From a checkpoint of a small GAN.
Model: 32-pixel images, generator activation silu, generator widths [32, 32, 64, 128], discriminator norm batchnorm, discriminator depths [2, 4, 2], discriminator widths [80, 128, 240].
Training: muon at rate 0.0088, 5100 steps.
Data: trained on drawn branching plants, 36.0 epochs.
Rows from block 5 of the discriminator of a small GAN, named by matrix and row number. Each number is 128 + 24 x the weight over its row's rms, rounded and kept within 0 to 255. All counts start at 0. After the name is the row's rms in percent of the matrix's.
Before each channel's rows are labels from the 100 images, of 14848, where the channel reaches its highest value: "responds to" is what is common among them. Only what is clearly more common there than usual is listed. The data: drawn branching plants.
# conv: 3x3 conv (discriminator.blocks.5.conv.weight, 128x128x3x3, each kernel summed), inputs 0-127

responds to: three-way forks; red berries; autumn leaves
conv.31 101 [128 129 154 122 143 131 107 130 155 136 109 121 106 121 193 114 114 128 116 128 118  99 101 118 112 134 123 122 165 111 135 147  99 114 146 110 148  92  73  84 118 120 125 126 128 136 119 126  92 120 151 140 112 112 142 119 145 131 161  83  98 125 173 103 120 124 113 112 115 128 137 123 117 131 139 122 104 160 156 125 196 109 182 145 108 120 132 117 124 140 171 219 112 184 167 129 148 140 106 158 137 141 126 128 136 104 125 106 113 137 155 116 142 105  83 120 108 120 121 109 160 118 110 204 135 137 128 114]

responds to: two-way forks; white flowers
conv.59 038 [160  92 128 102 128 123 120 128 143 141 155 129 135 145 152 117 128 150  92 125 199 114 125 175 192 152 221 113 108 144 120 128 160 144 118 104 127 103 133 137 142 110 127 126 123 115 108 116 168 148 143  89 135 127 128 144 176 100 107 128 128 112 129 132 118 109 138 149 114  99 109 152 112 124 129 133 143 105 128 144 119 121 149 142 110 142 146 102 114 141 162 139 128 157 116  78 150 128 109 154 128 107 121 144 106 134 114 128 143 156  76 112 139 106 149 102 128 116 123 141 229 111 124 112 128  90 117 119]

responds to: green leaves; spreading
conv.58 125 [193  94 132 133 116 109 120  72 128  86 115 142 108 119 109 120 124 114  91 116 140 162 122 125 124 144 117  96 131 162 137 115  95 163 183 145 119 105 142 104 105 118 110  93 131 107 135  90 126 126 118 124 128 121 124 149 149 120 137 140 146 115 133  36 118 127 144 144 129 130 152 136 156 139 144 121 136 116 136 158  84 121 124 127 158  84 110  79 136 121 140  80 100 125 109 148 123 125 116  95 109  59 128 112  91 115 174 112 103 106 126 124 103  79 106 139 120 138 116 115 115 123 136 135 128  98  87 127]

responds to: leaning right; two-way forks; pink blossoms
conv.87 054 [117 139  95 157  99 143 128  99  98 119 170 128 116 150 128 143 143 116 110 111 104 127 125 170 136 141 157 119 179 161 139  54 115 145 147  86  84 143 103  99 117 140  89 119 128 128 132 115 108 137 135  84 118 140 163 191 140 128 139 104 111 109 137 172  96 160 128 172 148 105 135 137 128 124 110  89 128 135 155 128 107 142 128 118 122 167 108 140 128  96 128 152  80 114  90 128 105 122 125 134 168 135 116 176  81 139 163  79 143 135 116 129 124 117 128 116 111 136 167 150  96 134 104 112 129 127 152 102]

responds to: red berries; narrow
conv.118 100 [124 119  77 104 113 128 158 112 122 146 126 162 106 161 125 128 113 129 121 130 123 102 117 165 118 101 115 134  72 149 119 128 122 128 148 157 133 204 128 121 108 150 132 111 128  96 128 141  97 124 144  93 106 135 135 109 125 148 204 142 129 140 124 102 146 124 128 126 165 137 128 140 129  91 110 101 137 165 109 142 105 138 159 114 136 121 116 128 111 105 147 144 124 118 132 119 109 134 175  89 142 117 107 148 143 181 185 154 160 184 136 159 133 139 139 110  99 116 162 107 136  99 157 169 111 188 128 157]

responds to: two-way forks; wide; autumn leaves
conv.52 142 [144 144 101 144 109 131 118 173 166 148 158 149  97 146 119 108  99 139 119 128 127 116  91 140 114 151 118 136 113 156  44 158 126 118 127 154 150 117 120 147 121 110 152 119 122 145 134 123 134 114 131 131 120 125 115 157 137 138 122  97 170 142 123 120 123  87 127  80 110  82  74 134 128 117 139 127 122 153 113 138 162 141 140 132 124 132 114  87 142 200 112 179 116 135 125 191 145 107 121 124 127 125 178 128 150 157 128 108 152 100  62 114 118 129  94 150  86 155 134 145 141 119 134 165 114 129 105 142]

responds to: three-way forks; night; pink blossoms
conv.54 072 [130 127 129 124 166  94 100 130 179 128  84 158 125  89 120 122 119 123  90 127 108 132 151 120 141 115 117  98 163 163 177 145 142 134 137 146 129 173 157 128 128 149 124 127 117 134 142 121 140 124 125 124 169 109 122 114 115 214 137 130 142 144 153 135  96 140 125 117 112 131 137 128 152  91 134 166 136 146 152 116 138 137 128 144 121 114  84 158 142 128 116 148 138 172 130 156 139  79 136 122 115 217 149 108 180 128 128 170 154 128 142 108 143  93 128 128 135 100 131 152 129 154 187 114 136 136 155 115]

responds to: two-way forks; bare; narrow
conv.21 043 [145  89 130 128 129 139 145 128 129  78 157 128  98 116 130 128 127 138 110 127 120 101 117 108  81  93 141 115  95 139  98 111 116 101 128 105  85 102 110 117  67 109 100 127 109  89 128 141 146 152 131 122 114 156 128 115 128 143 111  98 100 205 119 128 128 128  98 128 143 151  99 144 135 168 133 117 121 151 128  85 152 136 154 144 160 132 117 179 113 113 122 175 117 129  91 151 156 128 119 150 166 165 123 130 104 146 154 128 122 143 140  86 101  70 185 110 108 145 109 104 127 129  96 109 128 142 168 128]

responds to: leaning right
conv.53 068 [113 120 134 122 160 129  94 166 153 140 140 128 201 119 124 121  81  96 119 118 162  93 169 118 137 226 184 110 151 157 140 167 109 153 101 118 160 117 126 103 169 113 142 150 128 149 152 177 153  88 139 115 152 112 117 144 128  99 126 114 124 157 128 110 121 136 139 114  92 154 113 120 136 123 150 132 132 133 128 119 166 149 115 145 175 143 117 131 128 105 128 127 120 133 134 152 141  98 108 141 119 129 137 112 153 132 110 163 141 157 148 142  91 136 108 163 129 136 118 139 141 133 103 113 153  85  95  99]

responds to: two-way forks; white flowers; wide
conv.91 070 [106 103 128 124 150 135 116 112 118 104 139 141 148 139 123 121 137 100 149 128 163 104 147 121 157 145 124 234 129 134 156 176 141 172 128 163 127  95 139 124 118 135 106 137 132 147 128 146 142 128 122 142 137 167 143 133 105 123 143 151 139 101 141 144 150 116 127  95 142 119 135 166 130 143 128 121 128 121 128  93 154 128 121 116 141 137 136 140 134  91 127 165 122 118 128 145 154 168 116 198 114  49 139 200 139 128 118  96 158 143 128 121 127 215 139 135 130 124 114 127 104 118 138 121 126 136 139 116]

responds to: three-way forks; white flowers; night
conv.37 097 [ 99 133 137 123 190 106 100 110 119 123  94 129 123 123 164 171 126 102 138 128 122 166 128 122 136 105 127 110 131 142 135 165 130 154 120 126 138 136 134 143 124 143 149 117 111 192 121 117 106 128 120 128 107 111 120  73 147 128 162 132 129 120 120 157 145 128 142 140 114 116 147 137 151 127  84 136 128 111 162 136 119 133 128 138 124 126 152 154 144 103 137 176 181 230 112 119 128  94 132 168 115 150 150 145 145 135 143 141 104 128  78 133 133 126  82 101 135 121 110 117 134 117 201 129 189 128 122 129]

responds to: leaning left; two-way forks; red berries
conv.101 094 [143 109 128 132 117 132 136  93 118 157  89 155 107 128  97  88 143 196 119 142 108 128 119 116 114 125 112 159 145  90 136 127 125 158 121  94 117 130 134  98 135 114  94 130 123 155 111 118 120 117 126 180 136  85 118 122 115 138 125  94 158 139 154 107 151 176 128 131 126 127 137 114 118 116 122 112 142 135 141 150 156 128 147 194 121 144 125 104 110 215 121 119 171 149 120 128 111 122 115  86 135  97 140 136 129 126 127 121 116 146 106 154 139 127 116 215 159 128 127 108  97 124  96 134 190 118 153 124]

responds to: two-way forks; wide; pink blossoms
conv.62 047 [119 153 113 128 144 111 138 108 128 198 144 119 140 110 101 128 128 128 136  93 136 169 143 156 151 159 169 139 117 176 140 119 128 143 163 139 148 128 163 119 125 109 108 128 136 123  84  96 102  97 109 110 128 144 127 102 105 103 114 138 147 128 145 128 136  59 109 122 128 119 106 128  71 166 133 126 123 123 177 137 139 128 120 115  78 126  87 116 110 148 136 128 163 143 144 193 130 154  98 117 101 114 156 110 127  85 128 128 120 148 112  61 122 114 128 120  98 145 111  71 140  77 131 137 121 143 137 128]

responds to: three-way forks; red berries
conv.7 133 [109 123 163 137 128 115 158  78 120 182 148  97 149 127 156 136 135 144 164 134 132 102 105 107 142 100 110 137 127 121 114 142 132 153 119 106 123 118 120 116 154 109 128 157 130 121 141 104 129 100 108  98 125 147 125 109 100 128 116 144  84 186 101 147 147 142 132 172 109 172 106 127 131 121 140 133 152 126 122 128  98 133 128  55 106 155 221 134 145 126  82 131 122 194  93 136 177 122 166 141 120 118 114 117 142 120 135 145 140 134  90 158 124 110 115 127 123  91 128 116  83 153 118 129 119 115 134 137]

responds to: three-way forks; red berries
conv.14 148 [108 122 164 119 142 139 153 160 114 142 108 128 202 141 132 119 145 135 195 116  96  89 112 122 111 127 101 125  65 104 125  96 125 127 113 105 122  98 122 116 105 155 144 138 153 114 129 152 128 108 146 140 121 145 167 111 114 113 114 145 123 139 102 136 128 184 117 176 153 145 118 132 107 139 131 123 105 109  96  85  86 133 103 107 124 129 139 108  75 135 146 172 128 143  79 117 125 120  71 144 122  99 119 190 137 114 105 139 170 116 140 108 124 113 131  89 117 170 135 113 110 124 119 118 139 108 114 146]

responds to: two-way forks; spreading; pink blossoms
conv.8 085 [170 101 137 119 154 135  93 101 101 128 108  91 113 121 120 128 111 147 116 152 125 104 129  88 128 159 163 129 118 133 107 127 129 213 111 188  98 128 171 148 111 120 106 113 145 148 230 122 134 119 116  94 128 177 123 152 115 123 110 113 111 210 117  97 121 125 115 175 108 128  99 128 146 134 108 128 136 123 138 129 127 107 113 128 132 116 109 123 147 143 121 128 134 134 121 159 136 128  79 131  98 128 143 158 122 128 128 134 158 137 133 115 155 120 137 161 143 147  87 139 121 112 129 115 145 103 110 114]

responds to: two-way forks; leaning right; bare
conv.112 123 [129 104 122 145 121 135 134 125 144 149 123 191 128 134 114 111 125 123 171 165 141 132 151 120 140 152 102 153  78 116 122 179 133  81 194 115 175  91 198 121 118 135 110 131 128 134 154 134 123 102 101  87 122 114 114 132 175 123 130 130 124 115 111 133 127 115 142 127 104 136 125 134 152 121 128 136 128  71 160 142 101 117 141 147 123 152  99 119 121 153  99 123 112 115 158 128 128 131 114 128  79 121 177 150 110 115 149 138  85  89 130 152 133 133 117 137 191 174 115 138 131 105 111  96  91 112 102 133]